{"crop_scale_min": 0.8, "num_classes": 500, "arch": "resnet", "kernel_size": 3, "label_smoothing": 0.05, "loss": "cross_entropy", "residual_init": "zero_last", "adamw_lr_other_params": 0.00099, "grad_clip": 5.0}
Rows from block 7, named by matrix and row number. Rows with one number belong to one channel. Each number is 500 + 25 x the weight over its row's rms, rounded and kept within 0 to 999. All counts start at 0. Numbers have three digits each. After the name is the row's rms in percent of the matrix's.
# convs0: first 3x3 conv (model.blocks.7.convs.0.weight, 256x256x3x3), inputs 180-189, a 3x3 kernel for each
# convs1: second 3x3 conv (model.blocks.7.convs.1.weight, 256x256x3x3, transposed), outputs 180-189, a 3x3 kernel for each
convs0.134 100:514523514494470455492487496487513525500514516532551525496485494507482502472468499549509496484476483509478482496496531470478503488486544472502472494534519502511507492511508509496502498497492495495498501526511468489486484529490496522491491497467495505478495475438486493504
convs1.134 102:470483484483516504499508518489507452463458439483472456468468482515528520524544530512490515487458489490472524493520493512503478483491487513498528530520528502513520528509480518506486503504488471526552506504519476497504528515497541494505492485479532488498510492488504500499
convs0.135 103:505485491504476499518458440473511518446464532539471485508509455510519529446504544506505504521431425567501473518500494513504511476479474506502464476522499461485464515517465505472495472472515467498517487474482494464473462479460502464470507455463555528489532485446506447451
convs1.135 103:481454510493473503483464521511518531506489526463485520469506481477504490517522500486494523498499510509555525501545522507500514497494507513455474466408502506466490545510525515525499488512544513523495524502485505493476486524495456484529497514534510502489503466496507498503
convs0.136 104:474484474500498512502492525485501514483513518510543530508539561523592560505551495498499485480492497500500504505536513474537519488489485499475475476480477485497480512528535491513512471473486491507503511507512519550540499463493514460491494475504463527512502574563458495485
convs1.136 117:516489504525501527514493514520505491499527498500504507520491547492421464530463452510466501474453482493485474489497523476483480482498496494505486521491512496488472499519554520513550535535562506507477503501486507500472478490500502488495528507499521532548534525565536554551
convs0.137 097:528492540508481528499514562520517518469499512465478481507475498508504461492497466480473466458437435463484480519500488505518499513524492494521474487527543490510516507518505493503530479531510501509522481497530483517518464520463473470521463470541515484466509488483497491499
convs1.137 103:493511509500495506521495506505497507527482488521511483491488528505495505516493514484472455472454445484449455486516505458479481503514500496521495514540563535572591526455486502477467536466493478536502483510488487498468515521524488487527521505479509536502508501514495503477
convs0.138 101:466464503462474493460493466554532483516482447498467469546512516527485504523504480518545528495538533470513520479509501468495492478477482528505491538529479512521493484512497499501500496514465519499523512494527525492493481556555453526585476456536480479473465472512494490506
convs1.138 101:501499530511503497538509505485482486487496487511487480519525541536486517505497467526507505531494478507491488501495522498503471498499509527482507481482479498478503483481533512503519508500510510500503490517509512522501501493515451494503476465525495500497483468464528486478
convs0.139 101:518507491465486437451474499457466512460514557502550575500489504476481494496460444495463491463468471457455480503459469500495500495516508499468453505467488494474485479482482496477498524500529507486490537547514545515518520512487505521491511541560522493516518489472497485492
convs1.139 095:457450458458459479439478517502519562501484516510474515521529529511498478528518511476516492484478494489479487485538534478513504511551552515483481488498475507496496474473408449466463437472459471474477496484535522524527475469481492462488488459485510482480520530490540524479
convs0.140 098:484499523514538553518507521492515514500505512507486461460463475438472476479464478495454460487487474482508537484470506472481531484480526458493474475507483493488490462474507467485525475487505499503486496483498493493487497484514521528519495525491494469490485465478500490518
convs1.140 098:474505483459470470462444452483491512463488484527487514504526482493515483478475451468485509478482480455484482506498532491459497489497515479466462477441449481456460508510488481510492473501520508487520487493505489501499472479499466465470438477469530542552523533533540544558
convs0.141 099:471459502448462501476493505469449475494511535498572559556542493440460489500471513492493500487513511455463507506493487501534521501532570487501493497512514450478470533519476505512485504479483472500501509509502485490469509561491502475508520489508527532506487484501485502519
convs1.141 107:485470464499454495471496512470525535476478496538495486480482514509521512517518555494495522512489511514491518500519531480478477523488481505488497506468484483440460535515480509512482523530499508512512518529506496488498515520500512510516524474465520500489533524518512528491
convs0.142 098:514511466519522501500486468453451451504496493556533520447474501466487509457497518487497517484497511526522535515528509513537529533517528472456465481463480459451499470501530490508507511533502478499517463493484471457459499482484485470478478468467510495499524494475487496494
convs1.142 095:462490486484483517473471494489480491479491490496507499524517472513510482512491474491449511459454462527502526533507534488472480529518504447457485480479535505487526511497520497506525505481526498498517471484491491496491535516525525506531503510525493475443455446438489462447
convs0.143 099:514522526444446471465485498510504471494457462452459486491527497578589599525528566474479502495495520546515513511521519502517529490520526502494477508485473492497473497488485501479459498504499516500486524528518513520526505463525468453476483490504490480483484467486507485481
convs1.143 095:515514517491514520526502552476496507487520531516539543480474480454471439479475465459464463475464483520501480468507499478490499503478485493511495460500521476479516529479487508483492494478495491489482504497471504485473486489497494490486490490472531546548511545557535528537
convs0.144 099:486517521458473507475434490558585574541578562534566561474436470481481475483540585481521516423498524460491514500505500527516498524493501506508496493498491521497469480510512495494486485478491547537535530495526473489474497514504533510471504494514477493488464492484483465473
convs1.144 100:499504538479498506505474477505484479542554550510512499543505456467419432508513526480466473477480444494509491492465481472434455519473466493469461463444454488482449492501521525538533543498520511493429529530510483501487510476501513531500468499519509489514497507496489500497
convs0.145 100:472466476472494501486491490470464432501490459513521476501493484493459486549471509472488470477520526458500504479483456489495500491507490479476463461457447461468496448479500485507532494504537515490499516497500497501505507510511502511521485499492502482521480496560499519578
convs1.145 098:473485501475491486494495488495510518485488484531519481506488486498481475507513504489461456474512502454472494454466471474485505485489502504487488492494490507497501490482514487487480510518509501514507507549516522530526465472483466481456465456459486482449465477477472495473
convs0.146 100:477494470524541512496472461524482496483500500455458478468466484482487468465448458491496483486493505498488509525522512534509522512506522530489507518471491527505493502491483479467484485499478524526531517532545514504511494499500557535548536541534526521530513520505517526514
convs1.146 101:524503507542532473514497527457456522456477501473473524498515550525522528562543516480494501479495515475468471529508449501489522519480539501487496461497480495489498506514508471505508458505480535550565550573561550553555478491474464477473495531509510512493535542521520521522
convs0.147 097:507501467463477478445425444506513513493476497490488513511515547453474476500460506447463468469431413459465442491506512499476508509500522463465484503500489512520511511509521510545539541521514514515544505463522490471508522530510542518514536530490521495525491477539500511535
convs1.147 096:482492521489502512491468505526534497512506509513547532496488506508508491482490498517485484516507498519501500537543521503476480488472508468496515462471510492533522505519512500503508482491522514514530503492501485472520507520474520544523502529479493524528516570544528545532
convs0.148 099:532535523524533485535519478537549470518530459490478478460480480507484460474465462514540477501478445499474480508491441528517460477475487515484480482477470524510493523496485491484484503482462464465473508499491476494520457498471476456484459464482482493482503490469494497491
convs1.148 093:475507536469532540497528535513527528541542563530552525498523504506503493524532495475484489491492490509509512493491495514501512497471490509523530518513503508521461508472494500472483506470484485440488452482479449456479486497509480507522512507504465517541454486527479510517
convs0.149 097:508508501476488501511521487531537519505503484460460458511526487512543545482523517451461444479506489436456464514528496531554536511525517507491497491480500539552522492513498481500508450453475504494496495499487503496481498555545506544515535522509536503475520509476467462461
convs1.149 101:518507536488466510487453487490505557520543518524555530515506455515505494483478465497487466490461445467451448506529502523499518489543520456474461475486504495508506524485493502474509511503513535503495524466487529516507490495483498514491504512493495508479483474501471498505
convs0.150 095:495518527504502501533524489567565571522551517506506483502506494485525524451482507522511485523513490485490495521533526514525522481477491509494494507508505479497498478473488472517527473502496469498507467479493461434455521533533489516523501488488490492469492476456488469454
convs1.150 096:486509512492501513471503505564540500514523498524528512516530517524533503479515525481481468479454478489484481479476483522529523486521504509484513491463474483481492503509524496488509480496508505478464533493488518517486513539500525526501497498475541529520531539533523538532
convs0.151 102:467449496492472478496475486483460476448437481453456480526504525557486473537491505471478477486533531456544511514513500507515517473474469530520503514533513505527522490519536512497501523480490441484470461481511497500512514494503536482465548529475515507505499500490503467483
convs1.151 102:503530524507523504490474489511514524515481501533496541552499474504481480513513486520538511505491505511484504501507475532513518467448438474477457478456469516485532490471544461499541521535529489476473480496476465467469488477473484493490455459481497511466472456470542526516
convs0.152 092:506505508476483504515479522484510465503519487568577525516528501520525504526519509473460500459469471495491477479496494476483499465471481540511526532502497489496513514489493508493468488469476500505486526520475492503489491480467508484489526509482500518512519529491527495486
convs1.152 094:511523509513491506476477471524498466534520522518533514490488488500534507481504503483483505479475488495496528504490485502471467507486474475490468464471486470473500453459459487462443478465473533514530462508501489487504464461456485468479497511526490485497481494500478520525
convs0.153 097:517480496507495492521504506483486493502493471465453451534534507538517493491514507420454461492500481484498470500494517512487505504505513499482481481467474512479481512500495513520498528518476472480487482459480481481481492489517510455477509488514517505526518498495534502488
convs1.153 099:454468477475450475471469470501524542506520533521499536494499476486495491491506517481496478478516482472501477502487476489460508489486525472510485471513484480489470532527543485516512513511515518507522524518524494509506471507483470513520445489463514515514523516527541524535
convs0.154 105:454442506478451483508467499490477474474443501481477531483469471496490517524503489542484510531444461540481509488498507481502494497493479493512493542505502516497510507509471547497474530496483470487482520526497486512511444496534473526504490512518496520526493484493496480506
convs1.154 101:499509503472483460496468460513495500500517488507533526447479454484490496494494492534515519539523559530519568486533536468491498537508529529491493514489478503508491463505487484474461466478497492486502480492517506507496524561524567547518522521520499490508508493524493513547
convs0.155 099:484477451491504504475538516517515521499497505491461450489474465491489500524527548486493484504490488471467494494486486505515495504499497457440475461460473471474498480480477515487475462488470523504513492482474494472488499485484513471511458471498490459477526532511522505499
convs1.155 099:489520470458472479494528507522486469478457498492492511463459454474496487502501513494486511449441496485460493535519496523525521494496506498509512494490481473475504503473466502521478494529530495489486503493498521519514480473472511485476536509523526486508486480494481497501
convs0.156 104:486480534453475487539543519488491519512491501512507496497533517471486485465460474487464483477475483490469451513509480509523505496496508503507472503511493497530546565537508546508494532526494457427433479491490503555519460476494498525487516532528516499509523519497533521506
convs1.156 106:535537545501519478493508505510511501482494503444462501524530513513526531515525495525506527518524533496465505482467457495461511478477502531523511549515548527533525481480491530528503498491490477497489484466447469516524479508500549558565515559539499506522503504521503497503
convs0.157 101:505504516479475502460437484497492510508485492508489539485489490491493513487520536495495505483502503458514486507484468516514508528524536518521520501512482479506517484548501525522506558528509492487497522481467498458466465472503512498504539517536466522520480509482488478442
convs1.157 093:485479500470510468481476496496483513487495486492507471495481475503514510485482510419516496479486523486537522491455485507473498537532527488499501483486511481465468507536434505472480492486498507508517475507526485527516511519484518532490495504507514494528472486530514516525
convs0.158 101:499498488497524479475501452527541518532533526514494514510518494491508499481464486518507530470448500501505486508524504475527504480484497479501483496487465507501478494502505485499498453483484543571520537515498518470502517506476511523511520532506493524513475509474490499476
convs1.158 104:472499497508546529480520511520500526511524519522492492499518506491478468435464465487510493482472491462513504483476504508504525485506510516526535509515520539509498534520479505508505476502488501487484518514528484493513533494516516519544477473505496489501516505497475489492
convs0.159 103:479508516480470493483458479583568559527549567501508516501476495498529488512544521533560555471466486405384437501496463509501476519500474483485458480503460472529517484480487499482508488497506481525541490522518469488499478473464460497484509509508463464468500464463508516508
convs1.159 112:514525513501513503494518490518502510501503498478423447493433471489452488526500526526524541498492502506495528482489482509512489466475458488493494499526498495491484516516501490463496500500517507504508498494506485487492511539518545553521512554501510517528500477501505465488
convs0.160 095:537556533529540539579550549486484468468456484468465459466496533499504520507496544536518462552537457525552469509511498507487469544512506464467485480495504490485499494489497512505481506507469504495516505492512522508488524497517516525518515492517499521533468467492494487472
convs1.160 097:518504490488475483518496487471462495468444478507516539498509509502502506514508490466492439463521485442497465554528537500487490461485515486457463483476483510481495523490505510509508523502499502470451498487456505456462503482469493505430484509465508501473483477467452461470
convs0.161 104:496482501509472491469455456487530500515476453489443433489500508517549532539509487479431483474425501517505538488495465494507478496526504483530498473518502495488485494506556492507545498507516498477484459472479505499515469490473479515509457505473533526507516524495531534510
convs1.161 117:447482522478471481476487461463461509458426476511509509505518524519470520516507509481471463514472479467450456481488512480482520464457451484474473501468503527503536488466489423457492466453470501495513494493470529513505506517526513529541534510531463494498462490492502471459
convs0.162 100:512486491549504502544523515457466460494519504456476480490507527470488500493495465480475472488469459516499487515529563508501536489469478473486513507533511536537496551535537505489510527477478507516534499504519491493464501525538487538552470495469484483482480497486512542522
convs1.162 111:500483506475492491506483501490503501491472499510532537489491480512503482507498514515494492497516490469496482518527511529571564530520517475479501502507508448456481523524507457501503444449484447466490508506500514516498492471491515492499522528533519512496491478494507494489
convs0.163 098:486468483482488521511509544558542539552517526498468522503507479499508516478515534494518537495495504504497505503530528510566562549572562478500478497464476533509510472489507505507502511477486486461478509469469497479488512532525532518488515498502512520513514547519508534480
convs1.163 100:496466452501471461521450453526449490508492500489464494516530530494498514489509517502500479500514469494470481526484519480475509510508515509498491494529482468487488498472468474485459472464480479492493491469487474464495509495493518497496505500499469467483471467481456506521
convs0.164 100:479464424475479429451463452457481488494515537498533559521496519512487469475472463510508513524456447543481464499489478511514506485502457519480486489466464466451448488491489479480454476501470464501516519507518495496508537440492534485507522499444494502493509492505505497510
convs1.164 097:517524519481516509491486528504486485526476488529517495506543522493504493503501536508483530495479503504490533520483503484432486452418476464507492488493492464503501531494472488494499498485465493479467464477449485454457493496494470489514491515509505521518493500516485493519
convs0.165 101:511503531463492520452479479486494539468469507477463490534535515515478502481485497475474474502493473507474474503496495520504502516508504497482488521501484517523509493519506494506512485514489527520539528541532501527528491519491486535532509535521497499480506500474534510484
convs1.165 095:519495484475464481448461486525481470529481490490490492515503527507494531487494504513488471498493504519476505507518504545543508551533489487509462501502447512501473469513497512444486500493491522545528523517496506520509492485478538526492566545516481457523453482502475473547
convs0.166 092:524538442523519461520520449469463489501527518508515502477472471479476460474500483473494450523516481501492495537542494530558521500514490473470498474483505476482496508475492524515516489486512551550515525509521534488499527486528466504514506482505502501520469474501491479503
convs1.166 097:476469482466483444481490476469485487499495532491543540515524504508531534500516526460438455476468474479488486519529517534530516494508498484500504487478513511505511500487476483433476510480468484480514513502537514498518494518501537533523529528476476472463531527492519491485
convs0.167 103:490553529466493516478462470501506520505522505486448490489487485503513502503530541515498494495485520490483505476500501482506505488515518500465469519513514528525544514516490501525482515528496515519508494507500493478487504421429550478443568569508521520496497515526492503522
convs1.167 102:477476476454467467468502483502501489498519493519510510468442436504455431514500477491517526492535523501510500518504493490490532504517500485514556472504518465507484473452497462458510461475523469509519510494499504509450517516491526527494500516496456484497490479485518501507
convs0.168 095:484496488468505516484503532508505492528499474532535474470468476468473493467466472543538518528543502503525495505492497522500498492465459474461470460479488465467481472480473505512480503514498486520524512531540492524544525497531547548516515521554497495465519510468497514489
convs1.168 100:484516478494526468471496464481484480475482498481515539495518526493509502481463473477455467452434452468468463524494524526486500507485510493498509477486500460488495523507546548514523522501522500514502499521508490501483509510480535549501481506468482500488454468480455423451
convs0.169 104:507506472489494478510468502517547550517540530501533493499553531513505475501476476436471502442481519485508540493500493513513489537527502541499474503488468455473505529549512513526513499491495497518494501549513510482453486518491509524502500483451463483503480494511511510494
convs1.169 115:521514521527497534538529542522538529497540538503508515527508499487465468489520469507497491483503486482492493512516526506470487523482477542540578554541548499505526485478486496477490515481494489461447478503453481438469540528524493481490519465509517529506545534502480477489
convs0.170 093:513521517475504524478494494450421405498481478505480492471470466471499488462486470457475487436465457459444470507515488495533503504512483473491501496515514515515511505520478483500505496506493486512498519529512541508551502528535507514518463501500503521509472499491473490495
convs1.170 102:510506476506516467488503461492481517483516512496553521502493511500486479501478491493461444464470427504468454526503536522510521511505510446471487473481498493466511521517519506500502528512491525508510531498527491508490486496485492503517449459494477513511498498523485520545
convs0.171 100:480458459474441481476487508507488496480455487516497500505507513523498491513518500500474458529469449563513519445500524472499544486505497495499501484497478502477487550518488534517501497498486529511480500487466492513499501505529484525570480480514470488493484501489480489478
convs1.171 101:475457489497483497475470478552561536519528563523510550467486478486482454502495495528537522498489527544557523500499493480523495486497504486496506458454477475490462545497485528522483489489493486470454466477477494504509517526451495500478502521478490513483511494478501500498
convs0.172 101:467469457455485454498469492470480509534524526493506514488505488494514488475469471464457513439430451511454446496489484484494501462495484480492470480528511451497465500484493517500500515546485511512498505492506477462461522471496508515486506555525480526492499520515483520470
convs1.172 101:510503547522495546515518545549500509546493511512519506494483504531535523561559501475495535489487544551536581524516538532522554507531544531543534544554572530519527489510525492536510460507470493518496504504496485490524525572544516526500497530476488481502530512487518502479
convs0.173 103:522505524495484522519542531457443431457463483437427445490512517483510501495529518537503495525479473537571537504500505540510511522517536537585575537518527527508518484500480520488470551514468509469471538533525540538542510505520484513512504516490489504489486511541495514552
convs1.173 112:485503494481503506525520514483485492468465498488498496497531512467482495515534513515498541494440469482456459472467504460474518490476497513540475527507480525517493471495516524498500533508493510491489498516502498492508498471483507504493514512510511492493476471454532518510
convs0.174 103:556509517531515533530524506543547502509520496472491479520514529529494520508525531483464491474472473472460471513506475491492498491478493538539556541549551534524509511501517493509518490496533501516517505507536505511516512524506478489456500505503521535514528542528514510504
convs1.174 103:488497502489492513481488488547560536537542506515535495515501461505484447531519503427462440470482460478488465502513493519530491499499487471489485488484468481456462473460517486495508514520534529504505480481460496477468488508513523496500485492482487506498526503531542546531
convs0.175 101:495500534500499537479490489472483490467471513472473507525546536494515498514462479488492483488501521513547519525521516499517500489508500506522499497522521504493519530556521524544510498492482475497471478505477512535497556515497513509509481466469496504526486506533488541563
convs1.175 104:468500523466460478474452474536529515491492527482486502496487457502491500517493486495481464450485484502503479491489513470479436511500490468480471503484483513478481491501499484519523521515509470484479479494530478506513491491487489496508493508493482480466515497495515529515
convs0.176 102:484491479485495509495493542546541513519509538460485548508509509503511482538528494471501562451475622492473613495485485491479481483476464454451476489490497470487493507490518531511522514509509504478516473483511462466488514484488537521489511520500483472511474485515459477498
convs1.176 116:508463493498495492496502501487456537482418516511413479524474470492482461500484503475491522472495490452453463521495501497484478517494479535514515515511489529516509479506436452499454463512447536552549551557560512539545513529532504548540512518529501489474531495461514503480
convs0.177 096:513507468485500476460480482530549540456463469422418458577536524533505514571522531507498462466497501478499496514501491477473485506486468500503497514512481513518490524503499485513491513514529509519537513520515516507525485486502512521523496518525519547518517496495492497508
convs1.177 107:505481492494485480483446482513510519494519514490504504540509553505487509530523560480488468494452476459417451491493526515520517538533533466450474459428461468472444481514496494516519518527513486495503520513495546543500495506511501473485515530529545527538541511553533517564
convs0.178 101:519557522461482479491483442481455482507502522538535507502526497510534552483548510501490476538544508515521514486478479470496507489517525496475468459465459505480474501519504493490511491496513523497472502509539495502528508485500509535494529524495480486472530530490536550498
convs1.178 101:526489474492488482517511460530493513527517509530505524450473509474478506526518511472497493501484497510502517500518509518472463487488494501506528522506520514484492483470484520516501522499548476479487482485513455486480490470479464432480489472468509510533497495570475521523
convs0.179 097:498506499478495502491496534545530512543527505524479469499515511491478491511477467502506507486497479508553539464488501498494495506489507464511498465491518474473499519475478493482482528512497441473495457457486481488479465500539468502480450408440497471503529505492516497479
convs1.179 090:454448450473479486497491477539496517526530511493506492523520517535541498538530517465485467512533477494467445467506478519502494486502494490494515476484469522505516491490495530537548523514529511490504512487474488482474491486480472433451493469466511510516504499498516507488
convs0.180 096:448436454493469464493485454488465472535469485538499524500535557537517536508500550470494505491511518514547543500468494497461484484513522516520514482488485471458471524515519527526531542508526525519519508503520483514531534523512505487492518513523489520492511543513471502470
convs1.180 090:508501521484483498485495488442435465490466514487491510471464485478447483515495468512517487479510511501516496490518517501493521507514499504484484491487491516504516521506536537519527507507522500487483492488467467467458476448460500502469525504498510479465481468446487458439
convs0.181 094:492485520457430491527532565535517465535538489573580512507499466493530509475494502449481465483523522483539491509491479500511503489510499461471472460477472448457471519513506505508504525524541474491521502516530515502502491465516488502495529522538537558555542546529524546534
convs1.181 093:476490493455466507446446480465431444483465481501496496510497495511484508517492512474487476475442449508480448492480453494445406491473429514525501509489492512493495465463474475470464499464484497480513527528557506517562510491501508478496529504492467493493484490478513526491
convs0.182 101:486481496502484475477471456469490482520537516518540524528512536554504538500473471508515499480474499494470482466472487472492512476487497504489486474485493498525518494505513486493487538499479483477491472461487492479510484455454456439433484488474534509509545534545510525509
convs1.182 095:481459441512475437470429434520521531503542530529528526522509531501515493527526501464499505510493503493493479475495510491508499494531516497502484493483491480466453495495488502492496481503466500463466496495489479479483517505502474475469485484504498488486490508481484514491
convs0.183 099:446471472456481496493493490502488506484486511455468501526517528509446484509502495461491514438479482436462503518539500479476464506478444530516525513482495507493530517502517509553504481512499487496506516495482500498497494489493461450457515471475517502508501508489501507515
convs1.183 099:506488464502460461476462454492528560494500540505484500547496490568510478541505481486489455468467462467467452536535579556552579514543528484518527492500491439455458506511491511532491520506518531551560537530544495518547515517500505483506466506500516505469495500471484490465
convs0.184 099:486499469482478464505506494526533506527525517480470440522482531520495491519496500468482484493488491507493468478443444496465447482476457491459453508508472527541500505506490483491477492479475466466495462490504481487505471465475515480496516509518499475460504455441516492492
convs1.184 097:537499489520488486517490488492508509512523524523519509532530478531512485508518530469509513483513510462489504474480449499502491486506487460491493497538517528529544464491468455494475482491495530544528506528516521515495467484504489524501476507490480498502456482487467478506
convs0.185 100:510550488516540488559564498479496495474491488496528509497462506487491488471479491458486478466471472483478465485472491493493480485485500493494534498492508523513479511487489489460457500455458514470482508466489517491467523554524540538553509577551493491521507486500498507527
convs1.185 097:508497520496478485494478498496503492515516514521541524509514541487489529531482529477488491465462468487460468516493489499460483525470478478476455507517505533535517492481481476474446464452473497524501574537527564578556458454500479474482495500522516483477508494485473482507
convs0.186 101:516500515497490534482478519466470483492500444531555481494505488531504495530502496494472463517471487576522535507480478486478478490484506504542504486514520470472482546517468540502462502509500501479463500478475499474477474541479505513507499499477507471469515489474515501500
convs1.186 099:459515503457469489472460491508521497527502501507454493475485498451487489461485505519519517511448498515514491470496508484500490498506502497496538513475531511487487481508534512547486514530515541528519502516525502486517513515487458490499508515498481485476490469471500476492
convs0.187 098:459469486471496493480478488444422456525480466552535491490487484465466497482452487513483457553544496487505484471501525475477525520493499500500516454448476447479476513504493485466449492482467483488490514475487499503474529480476515501498501499465471490493502498482539560537
convs1.187 103:510503502534514519522510496494512495487521526489540556532524491501529511478501461475549451516539518477520467512520487483497484476501506458467476453479481477457474524515518556517520558520518546539513528550509524557519502494488485469487513526508487509512474508517486498547
convs0.188 097:497463489487489533464459485520543512489489485505483450511528505523528507513497523458477496477512496433520509506458467510485462533500467474487455500499442510494490506490491527498485530517493491505490463469485466467485466492483482541580485512552506510529493498528494504500
convs1.188 094:474497511425495492431473465479513520468493491545589537507489482496506473471501479482474450513486476508492484503520503518510525500517509487469459473453466488486490495488530491488511502493505531520530527488489560536519486473485490473492515493492518517505491456488493464486
convs0.189 100:476537513526573521499513495513519558500502485472472462552536553539549513482524476470508496513554526525522486464470488497509496533517510539498494538524507524528519506505493484508482506487475498503520491498508513517505458472472491480462471475486489499480493525510481494487
convs1.189 095:492476485492482498475486493547537513543519501527495487498503502485507505498513510451489478455483488465449467470450480499510477556537482491482470523518495554510490503506511508516507468473502480492494512492502480489479481521501461471488497517539527519526516513521512496476
convs0.190 104:516484430498492460513519513473451472486451473492467484512496490525512511521517526526501515522494502543513536475479479482495511501499521506465483495489494484483503497487497520516505494522553514526522534531505544536527493501494496491493508503522510500474514489471525495463
convs1.190 125:518504529496488523463489538527520490516482471498486479538546500521539503508544512498467490495503493521517511509506523496518487535505491495500509492489505486491488465496525519515554506506520500517495492522489493519494471505519474500522508510547490510530503490537477481518
convs0.191 100:476510537491526564509535572587555548508508528493494498455476519463490493499521515484486481469513502467516536469455469480468496499490495490477461483472506479450476507484474524524489539556517499497495486472481519500487521480491482463463522467481488487477485507514505538529
convs1.191 099:533526504528535535473514502497466483475490525484509544509527503541541519527548530489515496457476470470483494487512525490482545472486487505514546487493525499507515488484509459473457492490494486496489489531508484544507478502470485466481467468459491506492502511508489490484
convs0.192 103:499495487507506507522552525487509465487493494445482517507533502507510493510498533474520557520536526513543494459500521456480492472501504508521476549544495538521511505495483504487462502484478514505484523513481516511509528518506534527454552541450487513469504488480484486507
convs1.192 090:514524507527506501516516512477493534461511516488505512467500447514522508517550560512503486526513489513489515459487494483475457530509484492514523489465498491501518513472470517489478530442499478492512483476495484476473498519520500498522487477519531484512501496496515514535
convs0.193 096:470500506484482475510511465502488477519508487509501491525528501516508507490449466523506458519494462464479456475494499493537528493526569475508481469485519472486524480471492478528505529526505511505487508505495514502540537553500488499522491488544490488510524504503492511523
convs1.193 092:494485483490478515466430474482487503482500525485507511549554532545564513509523481501520468492474466482472477483475490502500480536510520486476505487501529506483512509517513518517522530526520511537518523556539531530515512520512525513536541558535523518521500511496504500491
convs0.194 102:511512461454453433475480458509502541494488535488492542479511504556598530462498451491451485505445475563535536490473486471490483473494492459486499472514502441501487473494492470519505480501493459443460482480478512542522518496475507483507489496487477454455510474485547530529
convs1.194 097:529496502518488508515524523517515503540542522522532469481489466471492482482476437516514530482506516505482513490484502457435491482450478471463450475487500499467488521527540523519483502495482521520546488527512488529499490521541482508464495508489540553543504507503488489495
convs0.195 101:533529474515524480491510497476487530507515537544541540505475469502462486455474461506498485498485450495470463510522533509512519490495521509453480493496500477479508479486486518497500489506517481470473519507507506503509479447494560492474498520491474482458507477442520489486
convs1.195 085:471503505474527537491499484514552554495536496543535534476471485526524512527564539491487570463462539513498525511466514496489474503488525540502502475530512494497510510471524506474489502490486476517495512504517478479459472473509431457497440438489495484473469481479495482501
convs0.196 101:506499467524548489502484489547566560548520494478467442455484468444482498479445496519503486531519476515532493498528492513521476494502467457477490463468475454489475494476523494480510486466489496492490497499507498476466471517480461484480459449452534511467550524481541506469
convs1.196 095:485485490455517489461485509530501499506490507501494495511511516491494494497502478503508532481487537505507525477535515483499483479512473504497515522495502528513513491471480469477498486453494517538508527544508506527534503497529474484527476480520462478489488483521488502508
convs0.197 098:482456469483471471506497487578619580510537509462487462486477506490479510495462507446484460480510505471471452510505479502511462500502483503498521509524516491490468500531528465553527486486511520528483503491489482488488523515508488455470492459521491497473495498474485503483
convs1.197 096:477476494462479512480438495513521497511527495517593535496476517492445501503467503514538519497496517497533527511518522491482485534488494503515515528533549545566567469451462465441481459430476493508522493483512486511523486502479499510483489509460486527494473544557490521530
convs0.198 104:488484420463441445439457490493483498479479500461483530490482459479474486456466543467460460455484489504517531469473493490496473504504535505539547520515497545528476505494496507514482502493503523503520477471527497490534517500499502489467503506466469471460456481536480501544
convs1.198 106:489502499522541523518542508483470517456456515525507532478487510465490494504520511537474506494461479502481502567525554463506532506514544499459462540535514516464506472508519478505516510535497511482496492513479505467479557573543534567495493516503468501482513533507533497494
convs0.199 100:452510484457520494452516493458429468483451471491467477480490490488469481465488503496478474473489486486481458508486498506508497509492472493522536481509529469494516453468448466465459489495480507481478532536502507530521494501486523513490523502483487480525479479515480469489
convs1.199 123:532538492494520462508507476479496523515489508540500490492530546476507527492524533508531478522517499531526486528490455491535485507558558479531531476527500492510532520511479536506507527524503495528526500537525485497504508495509488503521468510489480477485529511490536502465
convs0.200 097:522535493512503487491484476469521516479473471514486473504486536496492516495527513472500475490517482466492510481520490502511492496492470491480516516508529531494496483481482520505525507510519503494473504503500496482460446472477432477454438471466520519476515547505485522496
convs1.200 095:478494490478493508495488502461474473463469472465437423497541531489495509503512518503491491497483496482465468482463486472464488465450457489494496490469505496486481486481489486471470516470499516521498512514488514534519535497501534499510520523540536532571533564549523516551
convs0.201 099:517518544487507505479481473527541566505493488478466466492492469496500503507497497498473454497483468480498500520509510523514492534536488474494473513528503529539506515523523512493488519493524494499504506524520475492512517521539519524538530534524509513538498490481473477462
convs1.201 102:485447515439401447452427504492525515496516506491541492486495521516532527498521513475472494450454467493447471521485469529493467509497475488505514485506517523509534499456442458469487480497494506504501521514533479491496490505550491500525511490496509501525512523490529507525
convs0.202 098:489504504470500513466474523447498526482486505527507506501495506496481482526530510456473478487564536454548521514461478503478482524508487491482480481474480481469457491499500505512554463510559533480477501489466492502483477548536477571569429533583501471492472459499516497493
convs1.202 095:504530470515504475517526482518539501514505490498484503498518550486467490507511540466510492491483502493516480516501506505507503478484463486497495490483494489476459500511496522520505527485504485484472509510497499457495518514474490516497525484511491528509490511506481529538
convs0.203 100:517547588565598625538560573560525493544514488532531513490487495476501529478482495474484485519530511510510509486485484502499487475486467526538531511528488473506504518471461505463455510493477502498507494494492505499508498476466504498490491515524477477489504495492527525493
convs1.203 100:497531496502534499526519500495475506528483504527484482524507522533524491513507502488470501472463452498474478516494495488526526523532548480492479477496505459460463504506478499507519488526529527550551517525542535551551524509510512498508495492497496476449489469472492474442
convs0.204 101:538519459509488467473493491502527522534506516499497517504486492465470502485531542484466484480465506494493514492502511482479482492503508490481486491500486464496476482480468519455454531480466515489498523506501486483495513581559569614558519500440478482488483478489537538511
convs1.204 097:512493497501499446519479471516484518486519513509483520457536510476476486477526507489459491503509497526485525546551540528489505521537502507521487462516494523520476488498423482484473488499493511526542545520521500493508554566518554548574549556637490486452523521510572562519
convs0.205 103:516501514504487460508480459545546503521519476480499494498509478511504498523486479511514533427414500423446546496497487493491493491499466515498543464496544479513518510513501501520484473493471502519500489504536480499529485524509454454503438460536470499518487502517483515511
convs1.205 104:514515520506512498509504492518515508513482482495483448493551555477523525454497485539504509488477492496514536531521534504554521505520531515540489540542537490555500494475503454486515472487479495482462499486477468458458493487459521483471460453470460473499464480461460459473